Rows from block 3 of a small sound classifier, named by matrix and row number. Rows with one number belong to one channel. Each number is 128 + 32 x the weight over its row's rms, rounded and kept within 0 to 255. All counts start at 0. Numbers have three digits each.
After each channel's rows are labels from the 100 clips, of 14976, where the channel reaches its highest value: "top examples" is what is common among them. Only what is clearly more common there than usual is listed. The data: notes from a synthesiser with random patches.
# convs0: first width-7 conv (model.blocks.3.convs.0.weight, 288x288x7, standardized in use, each kernel summed), inputs 0-143
# convs1: second width-7 conv (model.blocks.3.convs.1.weight, 288x288x7, standardized in use, transposed, each kernel summed), outputs 0-143

convs0.166:131092083083133124123133119149170157105156101153158167094122170167137158190089165094117095113097080108173125168213092114096142184177076167140180102094168118109088173141161175161113162133099195096141110051171082114075118101087151154096132110110084068147134105145105159146154112105118102091070158148119106129123133138132100118127060151121148099145098133134104130148166174100150152140181142132124184132073138106100128117165118182146135
convs1.166:131138173128130149121111136105105129108059188116127086146095129129073096116125156144090125153154065112132147214102121172150100134137149180094120092089083140122113130148133130111113113154144114075115136112152112161041188129124107067071111135129137130147112133091130175117134097101152173091109095069131077144134137155144137099119096165094137155145096127162099117148131147172172205148063181137168123170119134181085146145116151142101177
top examples: noise

convs0.215:126104195097111120119071134138137118100172099117173112077144169125124186113158161070122061130130098097133112111049163121153172087150095099143109159077091164124165087123148151106087132115049161147122125138147081127166113129120084109127126171152134138172099135173161157067143117167119179170118119090177149170080181150076168147154156109131154171150124080110165153146119168111142170120077152088164132156096082155135141143149189072144138
convs1.215:096137151116158121136113101135155137141140141140147114103068178120168126137050062122126143096113147161102104187109081160169150188116116133148146158171084107169167163149043144163078087138186159087149146118082122088108159158161212170125155154162118056121185137077169139086158124170133168050063125184072123079142113162120163119142115144171094110143160172169131143144155144105086176083115129124137147165175130163088154181141128126145059
top examples: pluck; ring modulation

convs0.264:105139161085092133123109137154130072139132090109152095121133164151109171139141113130000073165097186125193143055146155128136143081116121175168119113089099112162121144184127047123137056082092129110140116044144119075153130143093116107106083143131119139143143104103041134105132154133133092161151152156123118141130082151180110146119152156136126128107089126190175080097142118116060159094146130107145149173125058094139125151161153097132129
convs1.264:126177167091129165140113156165135170165199118162185113170139129146076134120094127116108142092144070147124132166154052144173077136084156156114144090056058104149140068100167106108094120144130099115166104155129044208098103136159053136168167146170121097129081058133130153184174141126143142156126116115108140144182114064135161124141129071159124122065165125110102142068101127148127155139139137155086134148089138168110130192170105125112125
top examples: pluck; detuned saws

convs0.102:142075137103123087063137092149112090095143164111114150147076180123117093135132064096146126159107068134060130094138137120141135151109156219093082122115128116117177111077126145144112086104113163155111153173077131157084134073120126142144153099166119174138098155158201215157100126104096080166138126170142194149081159127122116096104148127086133094157162203163110127171132142182146160158163149124119082187092103144128189138089096125135138
convs1.102:133135144092153122175134130155049087122141132128172089096180078126169062171102094113091135117228167170104141138105109158129207148059135152138163152149134111099103106125124141135120102141119137135116111114163165104143182105155204080126194126177182125121177110133109130097129170154137170116157155097099123116086105153168115060120116133092109154177072130174133105082097092145158201145149109146170116089090110138116157103153134155088103
top examples: notch; inharmonic FM

convs0.171:074125125187162096150130093134143155162129126093130078120139173129119145106108123099159176149141139115071129123163125131126127177090146182139043157118092125116113093100175157156141148085196062163137109131105117133131148152168210174122104135129137154120064095119161070097161124153072118126084119084171148113150128153137129117120149122155205158067121096119147076152131118169165124114151119030187252079135123110134097121105150142131128
convs1.171:115099035181156147133114103149143095116123141169193129149076119113168148164147139144071110098106107159120117190141161120129160133131131096178111123133111176149092108100149037097136107107127144103121155142096121181167229108136120131185131150090078126152150054182126152190115185153122055151145073157111088121135145177147136057159118094077133112099145167090087093166108105125153163080065142127128147155028119125134164096165098120187102
top examples: pluck; harmonic FM

convs0.14:135174144095170169144133162152135115096187134141138125130102162129096166157122180088111142139072091166042076090139142153154116113130102159135150111092086068139139097146130093080168141146109100125094148096130132109037097131155128154149079145182177123152131172122148151144152132141083104191150101094156089136131148115143158190166122108129147140109149149145141120165106099110090153132121094191113087078166158171121141191169121120131119
convs1.14:111111159175195135178184188141124123097147147100137136176185103156124121159106135168092159166121200092151150156124226160110130080146114135103150119155076132166194182150177108111119091154101118117105121172128196093142160173078096129174095158140148151144167160116139203120123142127125084153150090139126118110189134099140153146090166136119083142111129161155190173146109131112123138082140088123191138125163156117141177138163093085126142
top examples: pluck; filter closing; filter: high-pass

convs0.79:187151018167168103108143098177156109179124068153103120067088121153141129106137122168121137093144122174118128109153144148126058165078079115140084143119100085120064144118114141148155144109131125138135143141118113126143136096128117167146096109138153088075086056119107179165156159096168123111097145141094144150155147153103160107149080116127164138068172087078144087128168110107114109121111121129144115229121131154108146177098135136183152
convs1.79:092100115097162086140081091117135141129157093105088071130132123093107132091144132143164138119086120111116106094152162158161124102151109150164201125152129115124114077131094162167166142157197203223060068127150191099146211130150136157154093113177157153144151172129189144152143124122136083111130125206144103112181117154076147143116111132114147084130149105113092107160162156061115110137141158173177173111122155103121143077140118127176120
top examples: noise; filter wobble; filter: low-pass

convs0.214:109162118174149106133127120103124121167091105101126167125158094106077071128153141134106113106084167203113170158187088150112101153120133147192155127101141104105087127114125132169110129098163143130147132114134143117173129095153120108048138146082122117136125094080087161181163126144132061144114114122067160125170141218125119159126122093084190157114161054135156155119145155160037114094144186087125131124156102154091137086147134095058179
convs1.214:127151114128094141199152141113184115181091144169170111187196115176133165172111100115117111105175122146185181132169076122102134143174113124142151157093107117156162132147143110114099153125119102140123091132128124155076144093162103166160090111109075159111091114149133086158099090112138117094095113101128118088084087106107163145137125141154094159163094172163168143124107089148079097130118106125107143034137117146120074179106144143110124
top examples: noise; envelope: pluck; no filter

convs0.286:130098116097129140142141132184164117080153157060161064119089126139158179062120051097224132112137125158081159110085101110145138156107129173134123105164097151100138131113128070047124166169141115077131148103125153163157135097102169144143197098205157234149164077111113115095129110143080076125159133120107111178156145091133122151154112132104165128121134121097151185115183127102119118140148109162133121154093131187112117111038158147185105
convs1.286:125097135130111145073126107107104087105096137126099158115123100111100011118094119121113108118136098114084107126114182124146153138034120181159157139141146252135077126078167154079197179121092158137150196160161101144155149039091105113131162133111127168181186124221159107125178162135163179148135090159148204127139143173153000078129123119122119099126145133117137091139120103142177133121094135145160128162104083069110136084156179125166152
top examples: notch

convs0.182:101120090182158116143148095085163148145121136141149170136133092162118120115172115144145100119127090135043138133106119116137159164130128149080141148086161154127123204110135089137098075144120146141113099129117110088151139085125089152045182124119103136124178116108128185149097117043124110170099171181112160119105159148119137091097177125146118128128112158116132126104122121137139166135135124137094178116133158135131138118156069161064117
convs1.182:104235100141074125137109115159108150127140174094158126129197137151112111102085125121183137138070120153097179119095145137114136145114113120095139059102138142125112095151119168140152147120154090078170104099104054133100114138125143145153065171114068135097049149119147145100090138131096140151131148083096075112099153134118096094119101143120111145093111140146154130182159107081108114100088110123127186110144098122086146114105126109117174
top examples: notch; noise

convs0.26:071209161116123115112141123166172155145147059153100129124122135126117173152087105130076111123067133132114125155171087158054104131138164184095148116120193041188105175142139102103066117146089158097150147109131109168069080055139170107143172120087122169095108130104078110150127127075126121133159148169148109156164123129141169108123147159135162156114100112185132101087157129111085136124133144113120071093130158182095092164123080177178146
convs1.26:070121084143100126103139110123164077150073152089098153131105135099115157179142131131069136127171147127123202165111154114120114086143143157140115088097081111166093090203170092150079107064166083092157128087154135101160109148119159084183151167131117171136073180135185108138081146112165093131153060086116147115109163172124151172145198086195145176077118209164115137170112116215177081188180114097106120133168172186210153145108172133094119
top examples: notch; noise; hard sync

convs0.238:165159072163149054125120160197160086121133126093067159119092118169197075098150071094113074099135131114108161100119154146103143125151180106170104163044134093144126117082105090149095124032102151119172114068112108154161145028176122113139159151118103110097154100159097155142150121124114159099135154108136149184048107111083118106132121123119127171137174151091089127111112106108113121102066142150052158167136088182103204168159105111155172
convs1.238:146185143131116134085142137116108128131140144120065140131115127165143143148140178130086146155055123141157127113168098147118092075191130146125115133174157142128107180146139089100157134158112174206159135113139193083151127152142120162142111125127152101134085141168047100120108156147125090132164089144168114138124118146161110135144090118128113073119189193093092135067074136118181123157138137156157125103096141127139084125152073095159142
top examples: noise; low-pass

convs0.126:139126153136129138152159166148140108085139128126146143000115186172146187158121154144140085157107116096153121135114126087150140132118138147168101068147161166173140077164152110127124114082117120147162191112143117138177182127123169161138112165103155162128119092121106110116127132151077105161161110078110131098099108145134111130133138143118163147113145154178073114108088148159122104156085162071102127065094146227177116114110097068110107
convs1.126:117085126141108130122129105182126102238091147093139185162120062096153145172118137148116125099093118188130152126164058107145102203143101130177165120142079100168139093137156106165124190151081128127140112068114066127106080156151117095114136174149137131148127128101107142094146060107123192119137112142118092152144093120136119123187142082135157123128147057172102161131125097059152144149185153148138171137165119134133144135099159144081166
top examples: pluck; bass register; pitch class: G

convs0.189:135123080147152116095078152123100137151148125082101137084099085121146148100098166123153115045101076164129129097084162159156119145150097110134151153174128138117126125104112154176154129132165171136155104119133142154149136119187061157135133085125089096115103126145131177103141102175121131171118156134141158182201162136145156120153108128138177087113143114150078123123120162118120086102118073140108155183119072145056139112137167101168178
convs1.189:109098065089119146110095136142160147157073126113110133147135127154073147178171102146106094146103142142136100167159121092110137135157085131073099093192140123127171118150116178150117118157120109148126132125090169080175151136110177114112103100108123131111137163114129125174102104120151072097170078196154133142089107088122186138104170111129107085112120115109101137062059118136175126163125137090128116135069085117128113092107047130109095
top examples: noise; no filter; envelope: pluck

convs0.123:133116127121119091127126135102170125175091129114126176000144143111188118109104141124150105096074114131111108140114155112117153091096162134182103107089121163152119150091113161127121123155136100130119183087093157069140155096098100158107126152120106053147126130100122154106109169122119108103158160141143103148093118129133100060133128116170105107166026144101136116108134118085161088139127148136119165127135139172132155101117085104092129
convs1.123:124173141159086161152098145115125126115182137095162119164127137093133072057105151134166120168094133102138220102118092121125108101141173108147080089106105117104088127147106122120089118131132120087093112148171111147106073091116148095100182093145120189108118090130142118123118129097144145153074128116131069121156136097152083137126116099126124127165142082148138147121131114143119148109116091144107135086108153142127085163140181080077126
top examples: notch; pluck

convs0.99:120078092085166107124185119156152104105121142143155137057059120173171179116112084109163079164118137111106129097152170119182142176112138168115098120199202162128081123102121144135155086155080142155073162137066116142141156162107162158154130114100152149134146134147147152083122091105126114124137132160128165116149115089052141163157127102105110104155122144150094130095109088109119185136102149094174114206099171179081144166146041120157084
convs1.99:117132106142088140139093059138123072175099105104174106128098136149140114115127124166124146077097150203048115113124112140156146104113108109115110138168140114132082128137088136116136113136096084167104090085172155120107115132173186079151143096108160144122118119153114117090092114115155192157140158114126161163082186102100084101161136138136104123186105084244155138184145118165174178185225125182169101067194156122145157128095157135108101
top examples: notch; filter closing; text has "register"

convs0.169:135094071126160050096084140143146149125134141122119149074097143125099168093114130047106102136130150078140116129168101114097142122097078115146195074168116149150100094208134175121132147134112124154123113047130158119101147148085078128156132118116112110151150081115103139117100096146113110073132133180135177155115108120118179152137125163147166141107089117126130138118160151071141120142147097120155158148041132110052163119140108151198136
convs1.169:111104190153170171131126129127155096118119186133159091150144124105116116081137118125140134143119110126107144150058083185144089088100117177135017108117092129133160132096138142157095149120127129139127113052145123117091156116180166132135118112114151106078111168113147105124144185137166162122128095163112131179134140104116117110116090142165143135177163145133109144112152153174151187118111210165137128223095153190130153162164156178130108
top examples: pluck; ring modulation

convs0.77:150097078108110093160143125166116118099148060156115077140163102102125154157119145070122118097135137146173141113153117115094109190126092124172174168088089093107112135125123143082120111133165126151111116081132198117082138161201175157097150079080107185139068135140124186151105102111094124139102145143101119122146133081050136125149126117086191176121124124123151144102174131108096100126151066095152149187127109163113094137106107155177118
convs1.77:167108089068165122119147092154149142102132101160093081126144136122117154120069120161120146132097133129102047173152102162142082122139026120116087156175125129090164067115127159106145103169119152160138122109165175148080137094211135173125088078201088136140086167151203095113147138155175116131128145180163143118143130159109149099179150118157155129126161096099108064150150130161129097133135154127117083111147133096157150069168098132159088
top examples: noise; no filter; filter: notch

convs0.230:147120118138165097103077174100137089129121202145065109151113077184132157116126074081138120184086067103172137096116126095135138151157106149151106130124181149139142124154108136173171132125161165103113122071176180099142129154118047179111100110157123119137173198098128133146157093147102182121159091163107136119091113145130138111144163108198130134156085124118129130130141132063116175121130125115126165146149114118102107126145090159113144
convs1.230:129147151170172067118088170118117076115099162150099135099156128122161123169084120141136088176131119085107137102150118106164157136060127124098049162156206153100141127083146152181149164075182097135090184110174102122148187092130118122127172075120121093182107143098147152113164156107110133187131151056163148084191073133160140091090154111169117117135078094164136123106145125121159084114094186056118140097162049114147096104149125092077127
top examples: noise; ring modulation

convs0.10:136151123126110096085131106153132141128128163088089128109156113087104154157169079103100104091080130121123183132201148109095098154111174159125108076083134081133107169174101137055175136123134121119167118114097076112151141101173123085125153085159172133155114093079150103140076105163156154084144104140130156157123120122079176144144083100139101211204181098110148143119138143144119128146102163091124118141062099100144128173189113145097119
convs1.10:142187173133061147123174191131123139131105121131143154111163137087116130153073117121173173119144114144107174130146145132137119094106159133136144109094065149135164072152163086148132152094147124125170125104107099140119118054168119163161141155112139169094106133151082120103109162102128117151116130075097069145111071146123103182138157145157187121126142135152097114135122103145117122150130087116168155152125147175162141137159126138131147
top examples: notch; noise